Weights of a small self-supervised image encoder.
Model: 3.32M parameters, arch convnext, norm layernorm, activation quick_gelu, patch size [4, 4], layers 12, width 160.
Training: muon at rate 0.03, 6200 steps, batches of 128.
Rows from block 2 of a small self-supervised image encoder, named by matrix and row number. Rows with one number belong to one neuron. Each number is 128 + 24 x the weight over its row's rms, rounded and kept within 0 to 255. All counts start at 0.
After each neuron's rows are labels from the 100 images, of 14976, where the neuron reaches its highest value: "strongest on" is what is common among them. Only what is clearly more common there than usual is listed. The data: larger renderings of crowded toy scenes. In brackets: how many of the 100, against the usual share in percent.
# fc1: MLP up (model.blocks.2.mlp.fc1.weight, 640x160), inputs 0-159
# fc2: MLP down (model.blocks.2.mlp.fc2.weight, 160x640, transposed), outputs 0-159

fc1.176 [103 130 106 126 160  84  96 127 148  97  70 101 118 165 101 167 126 132 117 162  97  92 123 109 133 100 117 156 127 106 144 170 120 157 146 103 129 112  76 125 112 142 143  83 133  80 118 167 133 108 164 117 106 140 140 127 146  92 123 178 124 123 115 123 126 123 123 145 124  95 153 119  89 118 128 132 168 159 115 114 124  76 164 133 157 149 124 105 126 121 154 153 168 114 172 106 143 133 141 119 108 134 127 124 155 143 108 150 140 149  68 174 119 141 114 135 136 139 122 149 101 111 126 178 152 149  75 139 115 124 100 131 144 108 129 117 135 101 145 120 160 159 146 117  83 123 101 180 118 155 136 102 108 125 148 135 149 144 167 121]
fc2.176 [146 136 115 145 135 155  97 123 157 107  98 124 112  99 125  69 158  74 110  92  88 165 108 102 179 146 136  99 106 115  92 147 125 137  74 139 153 125 122  99 139 116 133 137 104 132 155 174 109 151 133  92 138 144 166 122 157 174 137 105 153 127  77 128  83 124  94 119 151 116 147 130 136 112 148 148 155  88 155 120 172 142 132 115 118 150  99  63 111 161 125 109 103 171 132 115 125 158 130 139  93 108 126 173 158 142 140 126  85 117 137 130 120 104 154 133 136 100 138 145 147 142 128 117 124  93  88  97 145 124 117 136 105 126  95 141 143 105 137 143  94 152 124 135 147 127 119 112 154 101 101 143 130 140 158 140  93 158 135 114]
strongest on: green object (73 vs 28.7); its colour: green (33 vs 8.5)

fc1.522 [ 93 131 125 161  97 107  77  93 175 112 136 117 136  98 127 152 135 172 102 118  94 155 128  63 106 123 111 106 138 128 126 129 133 148 156 124 144 132  95 106  87 167 122 121 152 143 164 114 155 166 126  68 191 153 141 112 106  98 124 177  90 171 172 134 146 143 125 137 163 128 163 101 129 110 167 159 127 113 148 156 136 132 124 101 160 126 135 138 120 147 106 115 105 119 106 143 119 142  83 134 133 111  96 122 137  85 128 121 148 139 119 163 118 113 142  94  84 125 116 136 119 134 125 144 157 143 138 110 100 111 134 105 108 110 102 149 120 101 122 149 154 123 122 130 140 169 103 129 108 136 168 144 106 155 128 127 170 122 174 103]
fc2.522 [ 95 171 130 128  68 106 153 132  92 135 100  98 117 125 140 146 131 113  87 114 125  75 124 119 128 151 114  96 140  81 143  77 103 134 102 145 111 127 109 115 100 159 134 101  92 136 110 104 114 143 116 108 141 139 140 102 103 136 150 102 133 112  97 108 126 123 142 120 215 123 161 139 134 151 154 132 131 121 124 110 147 122 108 142  80 126 164  96 106 100  97 117 102 135  98 127 112 137 127 143 137 112 130 121 101 141 116 137 126 156 146 111 159 101 135 132 141 142 154 141 137 130 132 143  82 111 128  92 119 142  98 102  99 144 142 142 145  78 144 193 121 144 114  78 134 104 170 133 129 148 114 181 111  89 118 175 129 136 117 169]
strongest on: green object (66 vs 28.7); its colour: green (38 vs 8.5); house (29 vs 12.4)

fc1.581 [124 153 132 104 163 152 104 141 106 124 141 132 136 131 122 132 180 142 125 127  99 154 126 109  84  91 137 134 150 144 122 172 124  94 136 139 149 137 103 150 138 163 136 104 151 138 172  98 114 145 153 143 140 156 127 146 120 143 165 109 118 118 124 131 187 124 170 131 152  83  88 152 144  83 107 105 147  92 133 120 126 128 116 110 109  93 149 195  85 153 115 115 161 113 117 140 122 105  99 145 149 138 134 105 146 101 226 140 134 113 124  94 110 112 103  98 106 113 121 121 100 112 143  83 114 123 135 136 142  76 129 113 131 154 129 147  93 135 135 114 136 108 189 145 109 140 137 148 100 145 143 109 104 137 120 129 134  98 148 110]
fc2.581 [124 123 115 135 144 133 128 177 135 147 120 126 146 207 152 114  71 126  91 125 120 153 140 126  91 116 106 178 100 111 121  99  85  99  93 126 102  87 166 131 121 146 119 121 138 118 136 120 144 117 135  89 135 101 149 141 133 127 153 115 108 114 136 108 165  85 162 151 129 143 126 116 146 108 112 154 132 126 181 164 102 147 101  76 172 156  99 105 163 118  96 168 135 155 121 117 165 153 133 129 140 133 101  53 125 110 125 129 105 168 137 146 146 124 132 134  91 145 146 128 151 165 136 104 131 102 126 131  95 128 119 102 117 145 118 124 141  98 159 130 159 125 102  98 100 110  96  81 117 146 109 136 146 144 115 124 109 147 112 124]
strongest on: green object (71 vs 28.7); its colour: green (29 vs 8.5)

fc1.317 [153 122  96 106 111 123 121 113 113 131 101 116 146 146 134 134 126 123 130 117 151 152 155 121  93 127 120 154 154 102 125 130 122 153  99 138 146 136  84 151 136 132 119 109 119 123 123 105 152 146 126 108 163  83 152 134 125 118 147  87 110  95 125 153  80 119  91 117 186 158 172 115 123  83 146 166 155  88 150 118 137  82 147 121 181 135 105 137 122 154 163 129 126 172  81 143 180 130 148 146 123 145 133 167 129 119  62 123  99 177 110 179 140 173 141 137 139 102  96 135 116 125 164 100 142 119 129 146 104  82 108 142 147 120  98 108 106 120 144 155 132 114 125  93 136 144 143 146 104 132 108 102 133  79 135 127 110 120 150 159]
fc2.317 [111 139 112 102 115 136 126 128 101 169 193 125 160 127 162 169 117 154 136 143 105 101  78 117 127 108 130 102 137  96 156 158 129  84 156 124 122 140 111 125 143  94 118  91 123 147 141 127 136  89 109 124  94 118 128  88 145 169 140 161 143 110 112 139  87 148 149 105 145 114 165 119 155 153 116 178 127 105 121 106 139 124 169 145 120 135 157 169  94 130 142 168 124 130 108 147 140 139 131 129 143 150 153 148 104 151  97  99 100 180 139  96  93 151 116 106 102 149 144 161 128 108 101 119  96 110  99 112 154 114  99 159  91 108 117 132 127  95 142 118 142 161 104 105 148 106 110 122  98 115 165  97 147  91  82 112 116 145 163 150]
strongest on: its colour: green (27 vs 8.5)

fc1.629 [106 149 120  95 187  99 158 142 144 118 120 113 127 133 166 121 145 127  66 118 137 179 132 144 117  97 111 116 116 149 108 117 117 153 112 103 113  79 105 122 124 134 136  42 122 131 126 100 145 125 111 181 141 141  66 155 114 121 128 111  79 128 135 145 141 141 130 121 151 149  59 138 154 139 157 118 107 138 143 130 124 132 129 140 129 135 110 121 135 105 130  97 147 138 124 132 144 121 120 115 107 148 118 126 110 149 147 111 159 127 123 148 115 138 114 128 132 132 148  61 140 144 117 132 144 117 125 137 127 144 123 129  58 127 124 162 113 147 127 123 145 130 133 118 132 151 153 122 225 132 190 117 107 108 143 121 135 105 172 132]
fc2.629 [132 166 101 118 128 117 138 136 178 152 105  96 175 131 144 132 162  97 125 170 156 152 103 102 146 103 130 137 155  93 161 134 125 138 129 149 106 108 105 122 159  83  82 169 138 113 138 111 141 135 138 102 109 103 126 155 132 113 148 125 140 123 141 137 141 134 108 121 127 115  96 155 168 113 128 155 101 159 133 179  77 128 102 149 104 145 150 202 124  73 125  82 121 117 118 114 162 125 120 149  98 130 123 125 106 153 154 121 141 156 133  80 145 153 134 137  91 114 105 154 152 114  92  98 110 163 109  97 118 119 117 140 127 173  90 125 149 119  95  88 118 132 127  89 139 125 179  88 131 129 119 149 127 117 140 142 141 149 141 152]
strongest on: white object (60 vs 29); its colour: white (31 vs 8.5)

fc1.435 [ 86 146 108 114 147  78 147 118 118 152 116  89 151 110 139 122 111 145 134 130  74 140 118 100 129 163 145 136 143 117 120 141 138 117 144  99 138 132 131 125 147 111 155 131 105 126 165  79 119 156 138 179 159 139 162 162 108 139 109 123 129 120 131 104 126 157 192 118  93  91 147  81 117  93 127 139 140 112 138 126 142 155 137 114 132 147  52  93 165 142 132 116 113  95 172 128 163 138 125 128 135 126 136 146 129 154 113 108 140 105 150 108 116 133 105 139 116 110 147 118 103 142 164 147 163 132  87 165 166 105 173 136 112 161 130 105  77 142 139 144 131 102  79 104 132 154 166 118  80 124 135 105 120 102 172 116 122 151 138 127]
fc2.435 [153 113 132 127 160 127  93 131 149 100 104 122  96 129 129 161 187  81 109 103 145 120 150 143 122 115 143 115  99 146 129 128 135 140 169 117 118 129 126 106 179  82 151 158 163 169 118 167 172 116 145 177 141 153 116  79 103 111 125 105  91 114 133 109 132 120  99 139 120 150 147 114 106 117 136 112 145 143 104 154 110 143  98 103 131 121  89 164  99 156 150 132 169 146 110 132 168 131 137 121 165  59 128 134 105 121 168 144 141 125 116 162  89 106 121 130 147  99  94 151 138  90 148 126 101 141  87 132  96 127 170 115 143 140 124 180 112 143 145 118 140 120 123 141 140 126 137 118 109 170 135 113 115 134 110  92 177  99 117 131]
strongest on: count: six (47 vs 19.8)

fc1.96 [114 173 124  99 113 146 191 138 148 166 121  97 128 128 157 108 194  78 104 118 122 153 109 118 103 152  82 133 119 118 113  67 116 151 111 115 164 125 132 131 135 134 116 109 122 158 120 128  81 122 111 145 139 114 108 187 101 121 104 125  88 135 137 122 137 107 121 138 133 109  79 143 162 144 102 153 133 132 159 125 107 168 175 104 113 127 148 140 118 116 152 100 152 151 107 104 156 125 123 111 123 116 111 118 141 130 151  86 179 120 120 173 103 106 134 138 115 119 135 122  96 118 122 144 125 120 128 109 120 139 152 178 110 109  91 141 121 142 136 104 124 108 138 123 119 116  80 155 209 144 169 144 132 130  92 143 131 138 138 151]
fc2.96 [162 110  85 127 139 111 163 135 141 129  99 118 139 114 165 134 125 136 159 120 143 158 126 120  94 120 132 155  93  80 129 126 110 120 139 168 156 131 115 136 167 100 104 179 113 132 144 104 121 145 126 134 125 150 121 136  99 122  90 118 190  98 151 155  98 129 156 129 127 132 121 142 117  84 141 110  91 153 132 139  89 118 141 162 115 118 104 164 132  28 159 106 111 123 134 145  95 153 111  94 127 115 108 144 133 141 124 111 148 153 128 112 104 121 129  97 108  79 142 134 129 145  86 148  81 127 103 141 123 119 144 113 140 118 100 106 174 137  84 155 118 140 116 111 175 121 180  96 129 117 117 162 101 118 137 156 108 104 130 139]
strongest on: white object (60 vs 29); its colour: white (32 vs 8.5)

fc1.609 [120 164 126 127 173 199 195 131 136 158  87 130 107 128 116 139 117 134  63 140  77 119 135 102 132 104 147 125 117 156 134 150 159 133 176 128 110 156 122 178 154 146 136 119 149  91 125 134 131 112 136 104 118 116 108 158 153 117 142 145 103 163 132 137 151  99 158 109 138 106 115 103 128 114 133 126 155 101 100 106 139 100 139  93 141  81 169 144 153 143 132  82 150 162  96 129 131 124 105 135 123 107 119  94 152 103 116 142 141 176 119 161 111 168 120 113 107 122  99 104 121 100 129 139 138 148  97 146 128  75 129 109 127 112 110  93 139 143 118 108 142 111 135 151 120 113 149 171  75 127 100 132 112 121 161 163 150 120 150 131]
fc2.609 [131 119  98 109 154 169 106 168  95 137 142 133 117 199 169 119 152 112 106 117 150 144 118 115 149 147 125 159  76 141 141 132 139 153 121 143 159 100 130 140 123 140 126 164 136 104  88 161 124  88 119 118 136 120 135  88 137 116 103 119 132 117 147 116 177 142 161  89 139 112 136 147 137 144 132 111 174 148 142 161 157 148 166 114 155 119 130 109 119  92 141  97 139 121 114 113 103  91 145 133 128 107 119  30  82 113 123  96 112 138 120  84 130 104 122 161 103 127 168  98 122 128 132 108 139 141 139 119 168 121 122 159 170 143 134 128  86 127 129 139 134 131 162  94 161 111 163 150 159 142 138 119 130  95 121 110  92 139 122 132]
strongest on: its colour: green (26 vs 8.5)

fc1.199 [125 138 115 127  99 153 139 150 109  95 152 136 117 105 102 112 148 107 140 143 149 178 121 115  99 155  92 112 113 185 131 160 115 123 146 136 136 129  87 106 110 106 138 107 120 130 169 173 110 135 144  97 136 150 125 100 116 132 139  99  96 143 136 136 122 143 107 104 177 142 155 150 115 104 143  95 138 148  86 107 113 130 113 100 171  92 124 137  97 120 146 142  89 146 128 130 147 138 121 162 140 159 126 129 145 121 162 106 121 139  60 125 125 160 124  98 141 136 130 118 106 144 160 151 141 146 115 159  42 116 103 107 169 144  93 183 143 107 160 137 154  82 130 123  88 154 118 159 121 101 123  89 122 147 158 117 128 140 124 157]
fc2.199 [111  53 121 112  90 142 105 138 118  84 148 113 107 179 116 118 114 127 126 130 121 136 132  97 114 159 106 121 140 131 119 116 154  82 105 107 115 111 121 130 126 102 149 144 121 144  99  99  95 139 124 131 123 116 135 134 119 128 157 118 162 117 105  96 108 151 127 101 163 143 165 139 150 187 132 125 111  88 132 141 163 118 112 178 140 130 116 125  99 137 122 132 117 138  92 120 111 119 132 166 100  68 111 152 126 103 154 122 100 114 140 117 158 141 147  98 114 171 105 182  87 144 107 140 114 123 104 114 142 129 104 129  99 127 125 143 184 106 119 108 174 104 121 147 132  99 155 114 111 193 139 150 130 150  50 117 129 127 144 134]
strongest on: its colour: green (31 vs 8.5)

fc1.57 [128 146 125  84 176  90 156 145 141 130 140 110 117 140 137 121 119 124  82 142 140 183 158 124 137 107 112 125 137 147 109 122 118 147 114 113 119 106 129 116 141 118 120  69 133 112 125 122 109 109 111 169 132 146  63 148 127 110 136  89  64 141 144 144 167 121 150 144 157 147  68 153 159 153 139 142 123 128 121 128 128 137 159 116 101 143 135 121 117  98 126  87 176 117 112 135 126 120 125 124 104 125 119 121 133 151 139 104 152 125  73 158 107 158 114 118 136 130 155  67 134 130 125 131 115 117 131 139 117 154 143 134  55 131 118 122 122 143 120 120 146 120 121 106 108 156 147 136 214 139 188 138 115 124 124 120 129 105 187 124]
fc2.57 [147 164  93 144 172 101 152 162 154 158 132 114 155 143 174 153 123  84 119 156 140 142 135  98 129 116 146 119 145 129 155 119 114 112 119 154 125  77 109 140 163  96  83 145 116 124 131  84 132 153 127  85 155 121 106 165 139 119 153 133 141 143 140 163 132 144 127 114 131 141  78 172 159 130 115 138 116 144 154 184  91 134 132 142 137 113 132 182 119  55 113  91 151 105 114 108 142 114 164 109  89 136 107 130 113 134 129 125 130 166 135 115 160 147 145 143  93 101  96 126 109 162 127 118 118 172 116 134  96 124 133 130 120 126  94  94 171 100 125  75 118 138 138 111 126 121 164  91 139 147 122 136 136 112 132 150 163 141 149 150]
strongest on: white object (58 vs 29); its colour: white (27 vs 8.5)

fc1.286 [124 127 154  79 144 138 144 100 149 136 109 136 115 133 123 115 125 149 159 119 109 173 128 123 115 133 123  80  94 132 173 175 112 111 114 135 131 114 171 143 119 152 128 154  76 112 158 109 140 122 157 117  99 123 114 144 139 122 130  95 124 129 123 114 132 126 125 157 141 166 148 177 149 122 101 119 131 136 103 138 136 168 130 162 145 133 119 154 167 140  71 112  72 136  87 156 180 151 117 128 114  88  91 135 146 149  96 103 157 125 118 127 130 113 141 116 134 138 132 150 147 140 151 148 142 130 114 169 119 116 156 130 101 136 125 116 114 172  69 146  87 131  90  94 161 116 148 113 110 107  89 166 159 112 138 114  78 155  84 101]
fc2.286 [146 120 107  95 150 132 109 156 123  72 104  84 164 127 132 142 154 125 148 141 147 113 125 144 136 117 121 104 103  96 139  95 130 145 139 143 103 172 119 101 184  94 143 110 155 117 154 138 153 149 109 114 122 160 185 151 151 138 118 115 140 163 124  80 133  72 118 116 164 101 132 147 107 136 118 142 105 120  93 105 111 194 158  93 164 138 128 142 161 166 139 104  99  98 132 104 182 103 113 123 129 116 105 151 133  97 167 122 120 138 106 156 106 141 127 168 148 123 161  71 149 114 138 161 140 102 123 106 128 121 153 124 136 147 104 145 126 142 127 124 144 147 112 133 144 169  82 160 107 120 115 137 155 115 136 131 106 153  94 124]
strongest on: count: six (40 vs 19.8)

fc1.619 [140  58 147  93 139  86 122  83 139 123 135 101 142 135 132 107 128 191 132 123 104  89 155 140 142  88 110 116 112  98 173  96 143 133 135 104 157 173 118 145 119 132 109 119 141 133 164 101 122 105 149 136 148 133 171 141 110 153  98 107 111 138 113 166 118 129 139  99 102 142 137 145 129 137 184 101 152  97 147 104 131 156 125 122 126 116 138 148 126 106 146 130 100 145 200 138  86 143 112 144 110 110 128 135 141 187 119 123 144 173 115 159 117 156 123 111 138 130 114 134 130  89 119 125 138 138 124 142 124  89 121 123  92  95 140 125 145 118 155 128 141 122 157 127 126  86 109 149 111 109  96 162  92  94 129 179 178 146 150 113]
fc2.619 [173 144 167  97 155 118 115 142  97 143 170  77  89 148  98 127 147 117  98 157 113 100 125 128 146 107 156 107 134 138 152 142 148 162 128 167  91 100  84 115 112 133 128 121  86 101 124 121  83 166 134 104 124 134 157 172 151  76 105 134 109 140 123 127 127 133 144 145 116 137 139 139 106 135  97 143 152 135 127 129  97 113 129  84 141 127 118 118 121 142 147 120 130 100 120  94 107  88 107 128 133 134 141 120 120 128 165 108 118 141  88 123 148 181 137 167 101 124 147  96 178 135 133 147 148  80  68 148 101 120 116 129 157 134  97 151 111 139 148  29 122 141 150 119 125 104 129 131 115 133 148 126 149 132 140 136 144 128 104 112]
strongest on: white object (58 vs 29); its colour: white (35 vs 8.5)

fc1.89 [139 105 128 123 150 141 170 112 113 138 136 143 126 181 135 149 142 122 149 163 126 107 118 153 128 107  70 115  95 150  91 156 125 121 102 118 124 111 168 105 161 166 136 113 126 107 124 131 113 141 143 134 155 138  86 126 129 135 142 138 103  97 175  92 125  95 163 114 125 157 127 133 123 128 128 123 106 111 126  53 124 147  86 166 126 113 148 122 122  83 122 154 108 121 134 113  84 126 185 140 113 133 113 163 190 120 157 102 159 106 107  91  94 115  90 124 152 130 123 151 114 116 106 168 137 152 174 117 119 148 111 124 143 142 103 134 165 138 129 148 128 152  89 108 114  94 153 143 132 172 112 146 113 176 104 139  99 145 105 107]
fc2.89 [131 149 140 107 147 147 148 116 167 152 104 107 151 113 145 136 111 137 153 123 124 126  79 142 154 132 155 120 158 140 131 107 131 117 160  79 103 146 109 152 142 164 100 131 160 142 141 103 135 141 110 122 134 123 170 105 153 129 134 101 172 157  98 127 130  91 137 125 135  87  90  86 135 107 128 116 115 113 113 181 158 163 105 115 159 165 109 126 145 164 122 155 103 133 141 110 131 110 109 102 167 145 139 100 190 128 106 159 140 124  73 145 154 114 159 159 133  85 119 125  91 152 127 140  83 134 127 128 144 143  91 138 124 144 162  96 113 121 145 152 151  90 130 137 124 109  69 146 140 127 160 131 145 103 188 136 146 143 176 130]
strongest on: count: six (50 vs 19.8)

fc1.34 [116 107 130 139 126 108 145 149 161 133 116 172  96 153 193  96 112 170  82 119 132 144 115 151 129 118 128 161 151 138 107  84 114 145  83 127 136  93 133 119 116 136 113 105 103  82  86 175  87 125 114 150 126  83  74 129 118 143 108 124  67 142 150 116 153 134 141  98 172 131 102 145 143 140 154 180 139 126 152 131 134 101 162 140 131  92 163 112 134 110 101 106 151 141 100 128 148 142 137 124 140 117 132 138 156 124 116 101 154 133  81 164 143 155 158 114 142 120 140  97 124 144 131 109 110 112 131 126 165 134 172 151  63  95 115 115 129 161  75 124 133 141 131 117 130 118 140 118 148 110 147 122 132 109 128 133 120 112 173 137]
fc2.34 [164 148  74 152 136 103 126 115 150 152 115 115 176 131 168 123 116 100  99 133 168 140 107 146 134 131 112 122 175 131 141 139 158 123 135 155 161 115 120 167 134 147 130 116 174 122 138  89  96 114 141  96 164 108 174 162 159  93 155 153 161 119 144 158 139 123 171 113 124 106  92 164 167 138 111 139 112 144 124 124  99 153 135 123 131 100 130 154  94 105 105 161 102 100 105 132 117 152 121 109 120 141 110 126 101 120 162 138 150 192 120 127 126 120  85 124 140 117 110 132 170 105  99  97 103 129  91 137 125 138 132 120 157 153  93 125 152  97 108 126 124 156 128 133 105 100 151 102 130 114 129 123  56 151 120 116 189 132 144 136]
strongest on: white object (67 vs 29)

fc1.290 [146 161 100 121 144  95 108 120 162 133 120 153 128 161 148 151 139 154 125 102 132 150 117  72 131 150  85 123 101 122 179 148 138 136 141 112 126 142 133  97 122 139 125 139 110 149 157 127  96 153 138 111 129 129 135  86 158 130  98  83 175 107 128 156 115 103 157 127 101 114 130 154 116  99  89 172 156 149 186 151 110 140 128 144 133  97 120 143 128 178 148 100 108  85 119 114 132  81 136 150 150 140  95 148 124 145 116 104 159  85 133 128 122 107 169 115 166  87 109  96 118 155 118 101 148  85 125 109 145 137 104 132 174 100 103 169 165 143 120 154 111 125 124 136 126 148  92 134 157 120  95 132 125 143 141 118 134 146  71 107]
fc2.290 [114  95 109 118 122  80 172 170 134 109 114 136 122 171  79 116 140 112 120 116 120 121 138 106 111 164 158 110 121 130 118 154 127 150 120  80 139 111  97 152 165 130 106 151 124 163 134 176  84  70 156 131 153 160  94 162 146 141 143 171 108 140 141 145 146 118 114 114 113 152 125 132 138 152 166 105 171 139  92 102 128 108 100 136 125 134 146 152 114  95 107 134 126  98 150  94 117 164 109 113  99 170 155 129 107 120 102 126 126  92 143 134 136 108 122  96 128 164 162  71 153 123 153 122 155 115 148 130 128  77  73 153 147 154 159 104 113 112 120 137 104 154 107 134 131 158 142 172 132 125 136 118 138 136  95  98 137 118 150 113]
strongest on: count: six (45 vs 19.8)

fc1.422 [106 154 154  89 201 133 146 116 128  95 113  99 122 148 100 113 142 144 140 168 140 128 147 133 133 126  86  97 153 110 136 118 155 131 108 130 135 148 102 164 128 156 137 161 128 111  88 145 122 161 210 131 160 131 142 108 115 114 130 148 126 102 130 139 117 125 108 145 148  92  96 162  94 123 120 121 112  92 114 108 124 109 169  84 153 153 166  80 106 135 113 135 122 155 149 145  91 102 155 168 154 122 101 135 125 165 143 117  82 163 138 159 137 112 119 144 146  84 127  95 160 144 161 126 119  85 139 109  88 129 157 117 152  92 121 134 130 144 142 148 127 129 125 159 120 132 137 129 121 107 145 101  76  99 129 143 114  89 119 140]
fc2.422 [124 128 124 162 149 166  82 185 130 164 119 109 121 117 137 147  94 129  50 158  85  86 109 145 117 123 134 120 110  95 110 135 118 167 141 148  72 143 150 100 153 128 124 132 127  92 134  99 111 120 127 132 127 106 143 116 134 129 137 131 136 124 131 136 167  94 102 146  95 131  99 155 133 121 110 110  95  99 154 146 124  94 134 157 171  98 129 124 117 129 100 161 128 129  98 110 167 115  93 118 147 141 131 141 110 122  76 167  89 126  87 142 132 128 154 102 132 122  73 148 126  91 151 144  99 108 135 130 132 171 120 137 129 103 168 120 129 141 156 165 121 163 132 167 134 100 118 118 126 117 136 165 171 137 134 109 116 178 151 138]
strongest on: white object (67 vs 29)

fc1.28 [118  96 153 123 144 168  95 113 116 158 155 142 135 132 175 121 143 138 116 125 110 103  86 119 105 139 127 143 117  84  78 101 135 116 130 126 119 122 184 106 109 100 127  85 170 148 108  93 106 130 160 190 156  96 144 148 114 110 146 132 123 143 155 164 137 123 104 148  45 117 109 157  88 182 122 145 140 145 100  99 122 131 112 118 139 131 113 122 117 100 141 162 100  67 133 154 161 122 112 108 139 140 149 141  95 153 145 128 139 134 126 151 117 154 145 142 145 135 103 147  90  89 114 152 137  99 141 119 164 115 104 135 164  87 130 143 137 125 118 141 126 108 133 126 124 108 144 157 141 152 142 103  80 150 153 142 133 151 159 103]
fc2.28 [113 163 134 177 148 129 122 115 117 131 178 103  96 115  84 117 122 102 100  83  98 146  97 121 140  94 161 107 111 169 141 121 120 150 183 138 126 141 102 138 115 155 132 110 104 124 154 185 162  97 133 151 128 138  66 133 127 127  93 134 156 163 144 107 150 166 118 113  80 123  95 110 168 105 156  84 156 150 144 135 139 110 123 140 164 129 126 143  89 104 128 119 119 144 141 147 161  89 168 121 118 157 140  99  92 140 109 148  98 136 120 150 183  91 110 115 127 167 101 134 148 144 126 139 164 114 116 105 129 101 139 107 132 129 130 149 106 102 126 116 127 101 118 180 114 111 112 171 130 149 111 134 115 134 115 125 111 126 132  93]
strongest on: count: six (41 vs 19.8)

fc1.38 [154 137 140 125 163 148 152 118 136 142  96 126 150 135 106 163 171 131 170 130 113  98 166 135 133 116 129  98 107 105 108 134 121 127 124 145 183  71 159 155 141 151 161 150 158 100 125  98 146 115 135 126 109 122 128  97 128 111  91 133 124 122 121  97 106 136 118 160 120  66 145 140 124  88 131 115 116 136 127  79 128  86 156  90 112 135  97 124 139 101 134 157 154  76 111 105 141 109 142 121 146 149 153 132  89 167 114 118 108 141 132 125 120 151  99 205  97 166 126 133 154 118 152 112 155 112 144 123 138 116 105  98 130 121 148 123 111 136 186 152 151 176 129  99 117 123 146 110 120 112 119 124  95 119 135 192  99 140 111 147]
fc2.38 [145 188 137 107  88 124 160 155 155 107 138 149 118 127 161 143 138 111 114 140 122 124 139 160 124  84 128 152 120 114 168 178 149 132 122 152 142 129 106 150 140  91 153 128 129 153 117 139 117 133 164 131 112 120 134 103 180 126 144  89  91 101 147 140 110 119 105  87 131 154 139 115 115 124 128  94 155 167 119  98 153 119 136  92 143 124 125 124 126 134 118 112 134 106 154 101 132 111 111  95 146 144 151 121 133  96 104 128 145 141 132 105 161  93 134 130  70 161 162 126 149 154 102 114 110 119 200 118 137  83 125 195 117 163  91 131 126  95 149 130  99 163 112 104  90 146 148 152 123 137 103 114 114 131 158 142  80 121 177 116]
strongest on: white object (61 vs 29); its colour: white (31 vs 8.5)

fc1.443 [120 117 125 139  98  93 111 147 138 115 150 139 150 142  88 141  98 168 119 153  91 106 140 108 162 126 113 184 133 152 147 157 104 121 146  95 153 118 108 105 113  84 116  96 138  97 130 107 147 169 122 117 111 158 100 132 110 134 126 161 113  95 156 178 108  99 128  93 123 140 136  72 150 101 151  88 106 155 130 166 122 127 147 141 150  77 105 140 147  93 140 151 127 132 151 128 153 142 131 129 139  71 136  92 147 145 135 160 173 133 107 100 127 111 119 145  86 152 123 124 129 104 112 137 138 158 144 126  97  92 103 131 157 121 148 158 140 170 123 112 148 151 128 136 138  94 115  90 129  66 141 128 128 156 153 155 103 153 162 153]
fc2.443 [ 95 111 105 107 124 100 163 105  92  98 126  74 141 117 139 143 133 125 116 124 161 124  91 109 152 169 149  93 137 154 135 141 175 151 132 108 138 138 119 119 151  69  71  96 129 100 143 157 129 164 139 115 100 111 130 162  93 152  98 145 130 103 119 129 103 133 162 105 156 130 146 120 144 133 108  64 166 111 125 140 114 123 114 132 131 129  98 148 107 101 131  92 135 143  97 171 105 123 102 107  94 154 139 146 147 127 166 122 113 168 137 118  99 165 101  62 145 120 150 104 104 117 130  93 161 136 115 138 147 112 131 117 128 134 159 142 123 146 124 158 166 142 143 122 101 110  88  96 137  98 128 144 163  90 142 148 110 146 148 100]
strongest on: count: six (40 vs 19.8)

fc1.552 [134 117 121 148 106 114 139 150 120 139  72 146 101 119 108 133 154 115  98  98 135 106 138  96 116 151 106 138 151 103 133  99 117 133 145 127 128 115 141 140 129  87 115 116  99 145 135 132 136 127 147 123 124 169 155 201 143 128 107 150 118 171 144 121 161 127 147 143 114 105 105 103 124 109 145 128 123  67 144 113 124 117 174 164 147 119 140 166 137 132 149 136 152 132 177 131 134  95 117 100 114 129 114 121 152 133 123  88 203 167 105 138 139 148  99 117 125 140 126 181  99 125 101 160 135 109  88 122 127  84 129 130 125 124  84  90 148 125 189  93 126 107 117 117  88 112 166 164  98 174 124 116 118 129 106 106 150 145 121 172]
fc2.552 [145 177 107 124 154 119  96 130 150 110 155 106 147  91 100 114 141  97 107 134 100 151  99 107 142 120 137 112 115 104 157 116  55  83 148 121 174 138 136 156 161  99 131 108 129 125 110 126 104 133 162 139 144 172 157  90 172 135 113 123 146 119 112 152 138 121 108 128 157 102 168 141 127 172 102 140 126 114 164 119 146 140 144  96 120 130 138 151 136 160 161 120 103 167 126 125 134 113 166 134  92 153  93 134 147  88 126 113 132 170 148 128 100 106 109 123 101  97 143 108 141  80  85 120 134 118 156 141 147 164 160 167 139 130  65 132 149 102 163 131 155 124 154 150 123  94 136  90 129 108 145 105 120 143 115 115 160 117 146 118]
strongest on: its colour: green (33 vs 8.5)